Rows from block 4 of the image encoder of a small contrastive image-text model, named by matrix and row number. Rows with one number belong to one neuron. Each number is 128 + 24 x the weight over its row's rms, rounded and kept within 0 to 255. All counts start at 0. Numbers have three digits each.
After each neuron's rows are labels from the 100 images, of 14976, where the neuron reaches its highest value: "strongest on" is what is common among them. Only what is clearly more common there than usual is listed. The data: rendered roads seen from a driver's seat, with toy cars, trees and houses. In brackets: how many of the 100, against the usual share in percent.
# fc1: MLP up (encoder.blocks.4.mlp.fc1.weight, 384x96), inputs 0-95
# fc2: MLP down (encoder.blocks.4.mlp.fc2.weight, 96x384, transposed), outputs 0-95

fc1.361:131112140102148141091081121113108155137143156110034100130137132124119144105121113154106132111132113167146090112158086158139107130132145145158120143163153102144147133122145106108093092102168158131169075123129149122134122123155115109123138108123127137109107096120148168133080132152126163139
fc2.361:162105159134106123137115107117125132148148133137132155134119158104137122106163112165112125148116153112115136159159103157131124108178125160165151130113150111116177180170149113177117111141118100170124079145128140108134149107142138144094138102108113133123149132107184147131130068093126141178
strongest on: dog (81 vs 27.6)

fc1.372:137150132145078143141108113122091127135126131128142110097103109123119130127155118139185096151104129134087092159155149091138076122123176073132107123130142132137166154132163130114103106109119116092131120142157105149101119155149110106143146163116158117103149139121156152137100126100132073070
fc2.372:118158112127086125117114095079135163129138101126126142124118147084142099125111111109094095104151117183133150116139111088112089109111158126140123166099114111122115099159136131105169174120149094118084147138106142105097083123151148104108144125091102104152127134174174108147111109116134141132
strongest on: pine (91 vs 28.4)

fc1.182:120105131136109096122110117119162100147135147118144095131129105162158139093123168154143154151122129150163106088124084143117098122139137127088132171107112093134136110157061127157087142131177132093107162076130134168114108115148090117149101121113122124107134113121096171109124143121167107130
fc2.182:141135140152136114158135118113137134129129114176158129133130131143076112108137128143139115107148123134110157121138159132144131121090146108127157172115114104128089161108132127166167112120115170081090095143118117122133117164149127102101148183176106150129070117138159108096096106126125110195
strongest on: dusk (63 vs 29.9)

fc1.52:164122135120144161114177106094112124099100126151120142114112112123122115125119147153122087097114133068107131151119106106112119134163109128132113148141160120070128163126136189150113098137105160086140110136120131119135147118056146092148138122083127147136160117169102139138122104103139144089
fc2.52:177135089138156136151154096141112118113125136088159146098116149084125133131140088120134117113129127155138125151093109098139099121110100136139120109139106149179117143104121123137112115126134175174107111171151118096120128141068106124115081137133142141129170151122144107079113077162159152143
strongest on: house (94 vs 31.6)

fc1.17:139160147117136154106123145112072104169126117152101152106113122147104081131169123090120128128095104132080105158119167147132144088178129124121083109083143073119141094097130158151125123119147120131122154114105139161126124145150117096177109136112127137080132117106100115143150128161121135136
fc2.17:142117166131107087140109140161115121146114107106106141171164122120168174166111124147146109112100196162135144117168134154158117124128105132131128123101120128110139160131174134121086127144179098131085121135132121111124128135099122099102128142119114122119139092062150144123109144129078126164
strongest on: vehicles: two (68 vs 41.9)

fc1.59:139141105136140124108105126122168135127116159097129165116130118147142071143136131138099109120121125125113137104126138127195118118104111150113134184147124168117116129120148125132111127134163112096128131125105131148136150149098115119220145100070148155119120185117138155086166112113144100115
fc2.59:085124160116147107133122098096136138140138078201123102128158118108130172119114158160127144118072141110112162117117176147095131133124165105143158163109128160150122144145119133156149127119174117117150147099147135148131144093137098117070155099120134104133110097130139116134147093116110147108
strongest on: vehicles: one (81 vs 45.6); bends right (76 vs 33.1)

fc1.58:092117196166130103145107109092126098140128138146117114142113156167106130104129155134159140115121128153111133153124106139115165089107138130124154122110136143101160114093121114113178113157111142140118172117078118133116138127117108097081136148125120141157068117121129106102132168158104098074
fc2.58:111104088138106136142105109163115128120115079123093142111157138124118108142131137120091123134143124154113168098108175110121062122082152119146091077168146135142125131164133085105138114164123129111151155093149105137130124156104112136119143130100136118143120126179177142133139122138111086085
strongest on: truck (83 vs 54.9)

fc1.380:148124123112128161133099110136096143129101124086119092139133133183114141097107128124157086164081133117143144142129105121135124094110129162121088091110126129129106162132184127130159149060177100107087123127164138136132104153121170126085098125154112111124091093132125119144134122132140122102
fc2.380:120162173129133127142090104111140125132144118174118177128087152099134128138108096167141169149053110093120079110128157117105120130122144108107130119128077120085125122145130142138098124096153120121096116151158128137099137122122114112122151131139108122107168125182131128121143105178165116120
strongest on: bends left (67 vs 34)

fc1.352:147170146115121149141102121114126146130116153113130137130151133125082101154120110110126130073090116119089091110104133164102109151168133162155170172104141155151162126183115114128120151128100139144144160091100139086090132161168124110101139149113110158093177157111135118131113134123132131114
fc2.352:108083135080135111128097146144131109155138137117171151135162101129131153127096101158146103134124128123148145154144140088113099128120158144134112142101136119114113110077129113124122118093150152092134167101099113174131115100123161100162167160096129091170158126151131077173109115141116160121
strongest on: house (66 vs 31.6)

fc1.76:113144148107151122157149149088140154117119106151147117127097100129144116094116119139093134148119158137124142097157102155130116100142102172135114111133088116114119180138158115143103180131136113092107167129115145140097085168145136124121101103136160165112109126131135125111117150193176172093
fc2.76:134132173119127125107162167172146124103123146101127143134161104131120194087118149144111114161133106103098142102114123085134109148123167107123138148112087178114140106108080126124085109140116151137096115124147111154071129096096121089120127150150127155127115104172123127123151105131099113120
strongest on: straight (64 vs 32.9)

fc1.126:169119105135138150113117141111179141167114113102123134086127117105087123132115147179141133131142154144125149134139153126160145145083120124110116090110115137115114125172095130145147147086182157099085088148122163176137091136108155107141091120120148123116104135091123162176146139110136129112
fc2.126:099155123115080118166125107127104124126143100137136098100142153141133076113095141119121136155138128125111129156105129132126133144069112131103118162094143148113176113133138143118071173089139089152136158109138081146124080140131123098156121112136121166121104143116112179094143130112101095156
strongest on: house (64 vs 31.6)

fc1.110:114146166121136111130129120112139177116163069144102101107103117124120176136139159152152147114154126143153155150154094178087114098093106136105149069123153134130132139137156130118123129093192127156100105128099130134141102116110154135088152103123161095119132089133152107126107151129133115120
fc2.110:111158141074166127121150132083138116127097144165188117110107136111132142113113130106129114139143156109129131144116138102134135178149147127131139136129126150074166151113114156125120100073153163095152132119135140133114099153177117126145126122126088159125165141114099192120135086152128092136
strongest on: car (99 vs 54); vehicles: two (70 vs 41.9)

fc1.116:157097135128176135151117124103106125136167159134055170098105143115113141131142155128088141137154136112144160143163116126096123132128100099123098167174085133140119115068085142148127111111150138134138084141127091084142137109125113134116123107131146136085112136147116165104134148135164126137
fc2.116:116125121118132117127128113136146120139084170155071117100174155156075127122119131119112149119142150140121125083137117144143104136115133177164118139142129153110112166141134148142139120171102143117135093112130150101124123128138149162108133051113153135150161123077170107129128166121098149173
strongest on: lamp (70 vs 29.8)

fc1.187:102166070085155053152140145131134087102150136122120138081164136148141116181159135110109115102100106149146144133138134122144117133158114141105141088116127129140121125121128180148094126132087138108100133116092158129114157088127158126121100094145132137105106131134102130148104152111110165134
fc2.187:135155147130113146129105092112117154125125113155130162115099104118068133105133131116104141138144079156151128115112131124134123124130102146085103140118147123103128123148169113126150126126104110115166162139160104196091150181137119125118156089154170117148149117080092097107125098132077108122
strongest on: straight (60 vs 32.9)

fc1.208:125110144112128122155116145153100136114118177091119143128094071133096122161078100147137135141084111144106122133086113151119124137114126144135123113108114145176094181113100158169155120165088106112142106123142109152141143140090144132116141145126101150108192116145108147131156114118117081116
fc2.208:144092130127137142109126120120140099185125166185138101134139141164152146133111098151135144115150138158093100101145146124124110135165102149124149155136100118112159129110140131104154118093140131148104125138125134145149102113123130087170141126191107152143127167183109147104141101116135117053
strongest on: house (61 vs 31.6)

fc1.383:134088167156134131151146105167090123109149176181116125128153134113115139171104093132110106088121134132102073114119099120133086128125173116088118115149112157161086094121158156123109117142158149132159128138110104118171160155121136142126141110083139146155108151110111139097131132114147153128
fc2.383:135122146103129130132081142135130135154140072037123128138130142132072040151101098150107109116091161140115138105144130121136115143131124138122130115112114149107115168130123139135143161134115153117127145140142127105148125141114121140143120103165088093160179123150137120103121125087108150125
strongest on: straight (61 vs 32.9)

fc1.284:115134121126111133127123148126123154090113067147194097129127125118107160148135121122157175159146080148119136107097132119124096119115123154115077140122159150137146086128141106099120097207127067120131118119124108080100169166118109100121116125135141123128129148117138131125119125129125098108
fc2.284:113107113178082150150116114149123112117125142118134122105121143121094086145113132108113169105131107202123141105141083134116072144108125143072132116127149120126098122108135096135157134115109161106157123135091153091140112138104138142109129139150166175133155125102099120135157099133120109184
strongest on: barrel (66 vs 29.7)

fc1.220:141089124132136121083110131112111097115159152144142137137136143115149086100147143149122142116145129131142135098064129103081168144124110166117134156132098110109110177123133125132099147168168156065101141119124130185133081133108152135152130103084170125124101153134127124120133128168140123132
fc2.220:129141164157090112133111130127130095122129138114140184162132130135133137110137152127153114125112140133103159113143131123141122079119159145141184134109139120129135130121121147128147196098145115118203138165133138160122137135147096132124152105181097175085135111104120123128105102175088110158
strongest on: bends left (60 vs 34)

fc1.382:143146120117108109135142107140171168134176111125137156116092114145120133094124160102131141158122085136151137145129120101128118140146134113130082133172115117112109111172117125126115180147154154093143133122113134159105124159149123107156081129162121101109111108082132121150188129092131058120
fc2.382:179066132094143099136087149172110147115130098116123120082131156170124114141116118124168175110126140131112108158113148142097148150084134127160095142165114168124140144146107134161114145177101127108100148115108106130092135091126152125139132172164105109122126148143159121127144114112123100117
strongest on: tree (68 vs 29.5)

fc1.18:119089106101085170102121129144126106099140122147119132119145142124094141113114093114151088121104130133097128163164119150094088088130096121123175123152120157194105098098122139142124193134104108139139104083140105161129099129145106132162099104136128111110150096107155116139121129129119142093
fc2.18:123085132104101125122155141119137165174107137083125107127107133140109106146084115139122149109108096141099123179112133127153132155119138172156101168121099109121146173159062141120105141155138111117160144153126114140125156161135108140115146140147097125086134099092154118136114127123179162160
strongest on: truck (90 vs 54.9)

fc1.303:123127100131129114105117121100112098142117100124111107128146108153064117125160132146134147114136101149087151121125151138104128133102135117146166077097061120150152101147164141118130128109113122104147098162148149083110095094123086098073109120177141163104123131112131109149155118108117154153
fc2.303:092091154142115125112101092149131156102173165162092086143122088152137180113136136127147103131125099119108099144138097146130152124135123080153130123130118160157142094112149148134106163143123122121091105117115097087150135146146132125133155183113096093112121137159087128131130141150100089097
strongest on: straight (67 vs 32.9); tree (59 vs 29.5)

fc1.150:123107142146100138138125113162148142096085099082121134140108117117104153132141102147180128103133113107155143136134152149141138086148134132107107147142119096151111127127059104150136138140114095109118114133089141098103138118106117111097120089128124100110100139126164120103211139154098115178
fc2.150:112154134118124132127118086157127130123117106104140133118076101132129146119170151127150133154121138201157086134130120163103137117173139092121113114092112174120109115134131116085161141164132172147120132169144146176145106116157130143118127101146139152169164148137138172131139095160145102112
strongest on: tree (73 vs 29.5)

fc1.298:156152145115151123141143156138095107117138125098129141113132139113124158165114136133119097127104127090127158134135152117081119121119073125109144144089167171109146119134151152145137100153171070152152148101074129131128148113113135141152144108133113142132074182164126143104126105174171111142
fc2.298:151091105116145104128071169161109114101130103135106096110119129133091145096143125099138160082129092134140124118133128110148153089161079114147131106100119162147118101091126104086128102118074122150126102111136088110129105162123120097122112143160179119120112152119108139157116143169124112138
strongest on: house (67 vs 31.6)

fc1.14:119172084122087113132127143094122123119095120129142132078143134153093167121127124143145130140088117107085121153155156114102080154105127137127114113129108127109164126135164129170148068150149123105146144137111139057118148180122142141129151139141132094133117107101128134136170173127142143104
fc2.14:137135137131162118109141109106102118099103118126099131122112139078123103141170160123129123121133144171155142185166100079098057108126162143129111120140126125117115084159125150146146152163103093126191131119116120135165104150127116161091154153152148144118131149158119130122095120103141128116
strongest on: dog (68 vs 27.6)

fc1.183:101159133148121160106145123126121163088186141078135133118114082131135112129159179111153117142087155116157172159140142092130161084113122109152127155145164112129096079117110107119103154143146127124155111105123122129155092142129159168141107122133148103108112128140140128160126149132147082102
fc2.183:110128134143114109119104103168120118136170141114112125108117134187169178134116113133175105121119122109111083160093163169131138142145181164099135180145144089150151156129086139152107134141124112131085137136152132127157164106101151111151104149077119146149115122134115124110116112121119100117
strongest on: truck (93 vs 54.9); bends left (74 vs 34)

fc1.97:106074121097162122124155145146167159131124095088089126149124105116138152108106175092146152117090100140136138114127131090144135100116154130090116121131131168151128131122116138141131132081101118116152113129122144119157156162161076094122132198142135149092127116136137177115116098126092126125
fc2.97:154081113104158153126152151085117133102146105075112112133114098171129086180124151116158107140098095131117091148120179118099155145125192129115137132097140130087147143131111100164146132113102114126114151117108162116122099126137137138179121162110104127123123101148100108141121129155134125104
strongest on: car (88 vs 54); dusk (76 vs 29.9); vehicles: two (67 vs 41.9)

fc1.291:161104143131152080144175145094139122112151112105123154092133148135158160107128115151085128124141111158132109162102117117119121135086126110121102123176176126097176179143125109118111138130118124101100131102100126117106170085125081110112128169153168109095121147128130111131122130122167160112
fc2.291:156144150160106136113139175162144129150123152104122101119110134148131111143108150139146176137105113076111106140102128103124187137135122171136126155143139155147115097081101116096151103143132116116126101092147139100209151137113131153125147099137137141083120143157106104161131143090133111142
strongest on: lamp (96 vs 29.8)

fc1.160:134131147113142112134184135129128108101111127134133135149132122071154144152124114070106111107084103131102157098132120095157100075129105114179141104147150109160119143120118156126146142084090151121164162113097116136143084115165134128159122139113164082124132125123141126163175125130125121153
fc2.160:113139089130106143112165073112125114161116126157095137099141082112114144086121178118095085158129134179158102158125161162177137128146096125140125113132163107139135127114119127124140151108156103141062140098126120116132142151133124165151108112094137107079124123120114123123174132114128114121
strongest on: bends right (73 vs 33.1); crossing stripes (64 vs 25.2)

fc1.329:136166188146136113131133134157121153142146138134159133104130109130146135121144140133142155116130099166095106147115062142131067123137115137130103127132148129121155163180172140093141157095126144104107152101076121167133130149163169089128121160123098143105128102100153123108109128113167121112
fc2.329:141126146072094123120123098114115107139143089121152144119160109116117120101148137135127096147121111089121159097138192098155153062147117157130114107137129120160102120113107122101127114169155137080089114086094142135125107091116118129128122154127162115125154128150176087097136155117130150126
strongest on: lamp (83 vs 29.8)

fc1.132:125109138110115106111163147145105118119117170121113127112127154120147111068099146104111149113133058146145129114126126129103125109134134144088148148147159073123125103146113123123092105129109124160114102105094153101116117122165105065121124127117106162089072119109095173144113107105138103122
fc2.132:164154121105134115155153180078110114122131122100107157179126105145147114167111128116128103135117138130094083123144188096114148157148183166080129108122120086125142099100124140113124100119129151120094149122131145129130090131108127121151133142120140112134118114174125090117094084104127106151
strongest on: car (95 vs 54)

fc1.366:126108125139109109114114159110094104162047150164137123088107111154156099103136098143140120114134166106082116125139120140118121125123138157120130092101140100125072137149092122092147123125143118137129139171103120153140113128086136098112116128099120145119081112155135102192094094135130122135
fc2.366:112106125135069106134139102176127111114134145131143183095174172098117091137157143132088132162126123153137123121137142109176134138151093131129129114095143152114111145164130127137189128145178108149109111125142114124103175149149112098087134087116131108142143146121130118145107136084157143119
strongest on: truck (92 vs 54.9)

fc1.231:158090119131173178166129125101142115147092157141119110105122120143143126081113079093102121116117150112077150153115120136128104137112132151160121155146132136154152112085123106122120147093135143134133133145129132096128127132133166070161115132096106164118138112109095141158124116149190172151
fc2.231:156167134136158116093132139122104145158110136137173136116131191133154146129169099118143109144144110128137100186125124128097166114080141125143128097105115107147132116148105075146144121111122112115117160138135146121060171117132155124111113132131138096129155139087137113155092114163155114170
strongest on: lamp (63 vs 29.8)

fc1.142:136138117121133100102121117138124160108108101131120123108145072140116164144110099124134087100153125139105156171139137121220125109136153115170095135121119145140123142155117130097120123106130140234142114136114108130157172115099117130157117141131144134121121140142133130126105154153108145106
fc2.142:104167130156111112105132158110163128141078115151143173136143112155130067128093133124134151137117137122118122088119120115147140151127163168164156134129099113123177109115087140143151113124131119070159106097138119145121113117133084071086133121167117137126155096131108139123119170132125161151
strongest on: straight (78 vs 32.9)

fc1.348:142090137136137138175182102109135155141180133117125118116139121161127144149127140132172131131093139146136102159109126131059141128165149139111139102133095131123117110171140116116114119154064142159105112116123123141165136118085127080130159146116115163153132133123130160130073169144123158137
fc2.348:124131135130161124171125138087145104136094121106140091104136111142142115153074088120138180095121123106097125152127112117112099119096114107153132141104122120131161155101102119082121066144099128131130150139146136114131114122071150142155147080161135135071110124151156127177152130110109134124
strongest on: vehicles: one (72 vs 45.6)

fc1.242:131092097175134137104121076117128098086132119144143106159128076122108133168176141133143109115120104120079124117138090161147143158112173106111148117157111103144163110125135127127150108124126155081128110142129165094137123106112147168119141138146134157167153113101117119165132090150126086114
fc2.242:145140135079104158167139160146090105128134148123078165141106102126111128085137091121158131112128124156127186119176112102106123103125154142138132115111160106127161163089134184130132096096114141092131110178166139133132120105105128105145159148097124137135156109142079122133127140133144133135
strongest on: truck (86 vs 54.9); vehicles: two (78 vs 41.9)

fc1.268:126122148106164053122130089141170132155110098102131103101122137127099137139118115105072125122121101096154177078129141151126119104137120144164121155138103105136111143128121138120164149131138154091117122120072093103113150140128118131067141170110139121132087127144099107151107146117128146147
fc2.268:088134128116166143132128125162177149155134134117108137118106114127167105107150085094089116156142089144127125132126134155148127145110122200123117130138160115130130150129104122145161115083136143143109149102175131129138088125128092142140153140158119084135102123140115151151161123149156149206
strongest on: bends left (66 vs 34)

fc1.60:117127139063114082077114116097146122159159122135135117102117190118126090149104142132113124118108121094105153086117128104097169157140090136142134146112111105132124155117112117160149173180149159100117159106089128114127092113136147118100140108138147097152116138128086134124091113138114139118
fc2.60:066106127130137128105136145122155123132145124091148125140109093133140140123199084098081116141123073121141175113151080126112117116095131164122155110113144169163154104119120153109157148124144135116173121134120129110100125139115138157128099113169091128096123092134121132132107137113145150173
strongest on: bends left (98 vs 34); vehicles: two (67 vs 41.9)

fc1.255:127153169167164147131149106141102130149163129112125121140160119157110137195161112149138114118101076127135109124144156100121141127127151146099111179158139195062099098146135118114144105151095116142131137142118142150119077106119122124150130118091127126105125110114132136112104159154162144135
fc2.255:103102132158145097149136159127104105138128126105143137167099136134130124129118175089110095133161095152112145150150143134147107150156095132112118140092139136118133120122110120104119127091138144091096144180155138148138133120100141112107127131137143159133197135091108104137090073094172072141
strongest on: dog (57 vs 27.6)

fc1.170:095116111174135125119122118126130121164131162117089118103088110116083151106089144144112104132089181102114103118156134134111099107105100129135119147117125124139117176142142140118105098096127082100176139142103126121116085141114136119133125162175124169139137140089132121088171119121079156116
fc2.170:149085153083160136134128124128144151116146124136137157101143118145125169156110123140142163151130136135110096123115144137129098080182127082127140137143129138145119148191138139165139121130118112095115116122172096110159150139154158099163144143120100128112132077123185145115081087108130129160
strongest on: barrel (62 vs 29.7); dog (59 vs 27.6)

fc1.101:127153105107102138117137127107143144147174151097084103116121140127140150114130134110116142163094124124151102099135098077158083135139101140114122114101159132130082151123115130077121078102121110130197108115122094116119115171142109081121135111140144137109135120123147158116075102131102087118
fc2.101:113110121149139166134125150119136106134140105103092156138132137115118110104151180143122119155096131105144146088151139161119088072151123129158170130115119138139155149140097114123166108113091141113172113155115158083177166082133170145120136127143119174136117123137122176112157106093128114134
strongest on: dog (76 vs 27.6)

fc1.109:084084097098143131162132095084126124096129142177117149160111083125177156112151110123170113135126120144150151094127146138078134111151124086157145084141101105134113132136126158134126170144122111120136138136135112114143093139132144163129176123161171159146151147149130120151173128124116122105
fc2.109:151120102067093128117115154144144133097137124113156084125144115110080199119120133122141125154117140138148114170157139146145116116145142084136173176124136108080144105128158142112119162134145122116073138140141113136149098111133151118159120155136141098141084153138149092128133120170117157118
strongest on: house (68 vs 31.6)

fc1.107:154161112107124115115145115099108130096151129167144137133173137144102096144113133154124178153119087076100116175121133135114076117144135082140126139119166132145103161137137138139120133169128116145154156104138128140131115118081123077113116133143158117159111151169099110119121115173078156138
fc2.107:155126113111147158111126166122130168134111112095136136147118090117125147112156127141062129124114122067153133117105142120114141118177113084175142164194122199126110096107136130140114128109118132121116130133099161133114156088153109129133111152122110154124130112156161112136104117164154138145
strongest on: straight (73 vs 32.9); house (67 vs 31.6)

fc1.318:137144112150119169121168149109105132113127102125167081132108148129112143192128119124150123128110076130102129145111147166096139105149150179093108125101075139136145140109115149136129164130136122128120134133078140119167179148107131123126119133199152102115133159140158108111161104144135118114
fc2.318:123152165135169129104135141150114134132128097063114140130094112111139148098111117134159149155116128117117083147120152175113123132170123133134103113138084123175167106170098142154145136177139135116141140161131106129122130093063144137113131120094131130126157106128161142157142101133125068140
strongest on: pine (73 vs 28.4)

fc1.47:108129112096126146102107158168131149152124134138155163138154109134076107119121119121123111076104104139120169141110113100124103150188120116126082135112135165148102114108147126115193136130116090144151144123112102178108156098103111106083105161085107106134127139144121128141102161107116115119
fc2.47:138123128144090160143104137101113080119107129118139123129096103133107162122137198126086130125092110146120117159135078146143105149141087123096200134175126151148134158108136136108143118132132150099117102139121164162137116087095134084131112129122107133085123083114112139139118121154146116146
strongest on: dusk (63 vs 29.9); bends right (61 vs 33.1)

fc1.63:097123080167127090154134166129101110134128143134119099091080145115121076135129149123103109115094115069148138138138085129124141151106072165089110139124112172128132095142171129078094125111140124085121158125114147142154145144147108126151117114104105144117102154132117131157118148135149140141
fc2.63:101133168085166119142148120134129150111137086179139154133116106107165140114108145126149130132085128123139149137139140093089142084153147152131137132158140120141120119120153094158131100184146111145150123135154091123138108122171149050131111081155090091112118125144108122092125116116109133119
strongest on: bends right (67 vs 33.1); vehicles: zero (33 vs 12.5)

fc1.379:125112159161158128135103122090102143102120116157140116134127114141115105073136124145119124092079111107129094131111165190109118113144131113108071123072131136105145107116131107148120157139116134152101151125123171146167184167132080163103130110107157122129140135142125155109113156129113161138
fc2.379:112134110144133181113152111130117169135148146133127111127111088150122160117137121153162117152138156134101114092169129149148131119160120144070148120136128102152121122098165153149140110144109133088140103182118155166108168152137185134132121135081125097075143118115128167128118113134160101164
strongest on: bends left (62 vs 34)

fc1.112:109118132162129099121171151094100153144125133127126109118137108131150134139156112100147119126095124137115129177145128113096179140087125127114109163125157146154116106106100146157116148165141106124109093125125184164132097166161147118117100144102096133114129157184153129124107136139174101069
fc2.112:118153152121152137128151138194105099147107124133125113113151107129157143128107150087143098106128113101122136109104154114130127152147113206130122173158165123136125148142136107145138108101094105098114142100156121135131186115111121125156096125158102135091106118134114161138118159074162099108
strongest on: truck (100 vs 54.9)

fc1.186:109129112125120087165134157138191109142153122096110126126108114146108136140139108118095148127091120152127138132108120104134048145132163084142139153138175139155156174125129154096150101142120125109099151155117090148087135164136104118140130135127129127091085125136114135119097115084159100146
fc2.186:179129113139084151129133152145135151125148059115151137067132141134133142137099097117122168119101116093128112090104119130152173126191128157152172155138136134110131109124124149086148144138127131142111102145103110140135152157148148126134133142115126111152068157142159123136104182123121118134
strongest on: pine (98 vs 28.4)

fc1.227:139102110122126129128116136134126126090135165136134139115152161103122119116162166129109116113126139124105132058124092113090126168114101150075107122145115127124131169123151142131110129167154142051110143120133137171135101146142141129116141122049105124149098131090141129095155119146124085134
fc2.227:120146122098142142108121140116156127137127107113133228156125108156130063129129143153127162101081140106106118103102132113128104158134125157201133138124117130133132161116114142130159141116154122106139147118139142136118124125111099124103153104169109134108200134102138155132165118126135129153
strongest on: bends left (60 vs 34)

fc1.335:157132151103096184104113155110106153128106108136151145115122122143108140161118138110148103128113152152100151078116161149145147138154100133127124136173166160150153130127147128125128099178113083100147143138123103098144159185109129086174112144156143140110123079158119141167132142160120132135
fc2.335:122129117078110137165121146108142121114166131128093125135160153130092139130112116125081158121143137143157157117101087129131067124074135138114127120107079165127157166151120091130080155111106135159162126114119140098105142111093107095121128122158157122175124112163142113091123136156128152128
strongest on: barrel (60 vs 29.7)

fc1.327:134139110107105132122100127137113135156148110103116102128168157119133099117135160159139142122095090120145160127118125082140143092105158147090133148142169128107150127131116152135136156126093113146085107150092173148103170106125169133117138148155100134163176116149118110077127176114139073121
fc2.327:142110106154093131116093076138120131110130062111125158086116116129116131104079128107093135173120078161095131127096138127113097154098116141151160154144148122146121136156121153157067148147111097091131129130143144126129126183120155181100123140119147137148123157144117126129136140131110145101
strongest on: truck (84 vs 54.9)

fc1.341:162181106129146119117130093098139141193115119095122143133123139108121115099116112084106153109122086111124160171146097088079144141129150135129136112154152122126121161093106135140151084147136125144104122135134138084143135118120160195157124113129157134138124131136146124137126161177074139137
fc2.341:145120145159129079125109119125110202105132140135085104110113115123152153121146137088118115130112136137131122124124127137123126126055125113171078153109109146104135140129149153138133125184145135132144143100102107110103133086098097113130125071124112125172092115088098088117112145149119139110
strongest on: lamp (86 vs 29.8); dusk (60 vs 29.9)

fc1.353:156134166149142102119108111146162127136088099153106174131138102124131118135153129112143093079118113101132119096112066105116110090125112155142135124092119141124146116097105111152143116100127150080149143136115095148068112095082147071136119136125127158127153138082143139138116126108088140141
fc2.353:091129083161102122084124140115114135141121082132133149120112141144104097125145108141131093151112108126144142151127159147132100143124142136115110103106125165125109173154122111102134106131112106159157142163090116106131122107156165161168112158077098136110097163100080117132144154141153136062
strongest on: pine (58 vs 28.4)

fc1.85:126097141120109170147145152106172136121136124160094141129113168126106117117163146130145114133111145080134151172123095130167072135124134107132155168132148100135118171107160125139101108141153139118130150109136188122137124183146135101140075142112144155118148109147158068142107118136139128104
fc2.85:157161123093118133153154143103153123173133127094157141107118140130084156070086124152096163153129137152098126126108127102185156117118153118122114132130104088152147130112123139092145129109115144105095141151133167068112105095152086111141126112126140094145111128122143114125071123133125097141
strongest on: house (100 vs 31.6); straight (65 vs 32.9)

fc1.301:140118137098081113126125128123088126126115136088104094131108125171122119147131135062155094139128135114115151153116130155136126192127090139112150143144132088185104113163162130093178100130141137195135112125118150153122120141120152118112120140118141097143149120149088145100136163139124149150
fc2.301:147128144146142148151160098127140130121106154164072093155148144121136132105113146114166138131092152093118081129139152117127123145128123201155121157172136161134148145131123185128128156157131132097164116140134092107132127100159175106173120146109160113147114150109158148108120122136148095113
strongest on: vehicles: two (72 vs 41.9)

fc1.314:088100097134142126123155168126154125098135110128080171130135089144107131137141108138108113093142097158114129120135139127119120103138120134166134139111137104181128129139139103128140149110155142168163112091099158127078090130159146112117113137130124164117056154112120150089128136121061143138
fc2.314:102099157144144115114131155130098175107145135145138172103124082094124177120097109130103089125123100137114123150151124171124147130145183094167116130114165148121154103116135145138139126132132140097089122148177112081132121148159115128130118167086137150100148146157110147117131084117128087146
strongest on: dog (65 vs 27.6)

fc1.194:126084122139121138145154123099141132142133170150179158102140095127126122160121145095127135089123109147137145083115117117142171141149154172121133111112144093135123082115083115159123150126113159077151106133123090142107130129156106087101100155119115139099150126109111192114114126152103168112
fc2.194:095112136189110118128154157110121140142090152110141109165134134119141121125118134099131118131120130150132083163082105151145098128098169083129142105138146134080097108098145136105143133078130140155180126149137140106115052148142145161123093118151149133160105146104101124103126134152140136130
strongest on: car (91 vs 54); vehicles: two (67 vs 41.9)

fc1.262:088143147147182116122150073132146139140148126165117116153121132156149112138145089132132087123082119143126167125140183133107085147139119140121125096157160134156131149152114123121113102116140113137120097134121152185116096121149179106135156133108140135152102151126145130090110113154070167145
fc2.262:171098157156135122143136129123127090140121116164199133103140133130155162142153113182162130146101101137141152123146191105134114158154142085116120154113132105137105128162145146163145127131104107139113110151105093133099145096137134169121117175129129114144146139147162121126135070112147147104
strongest on: dog (57 vs 27.6)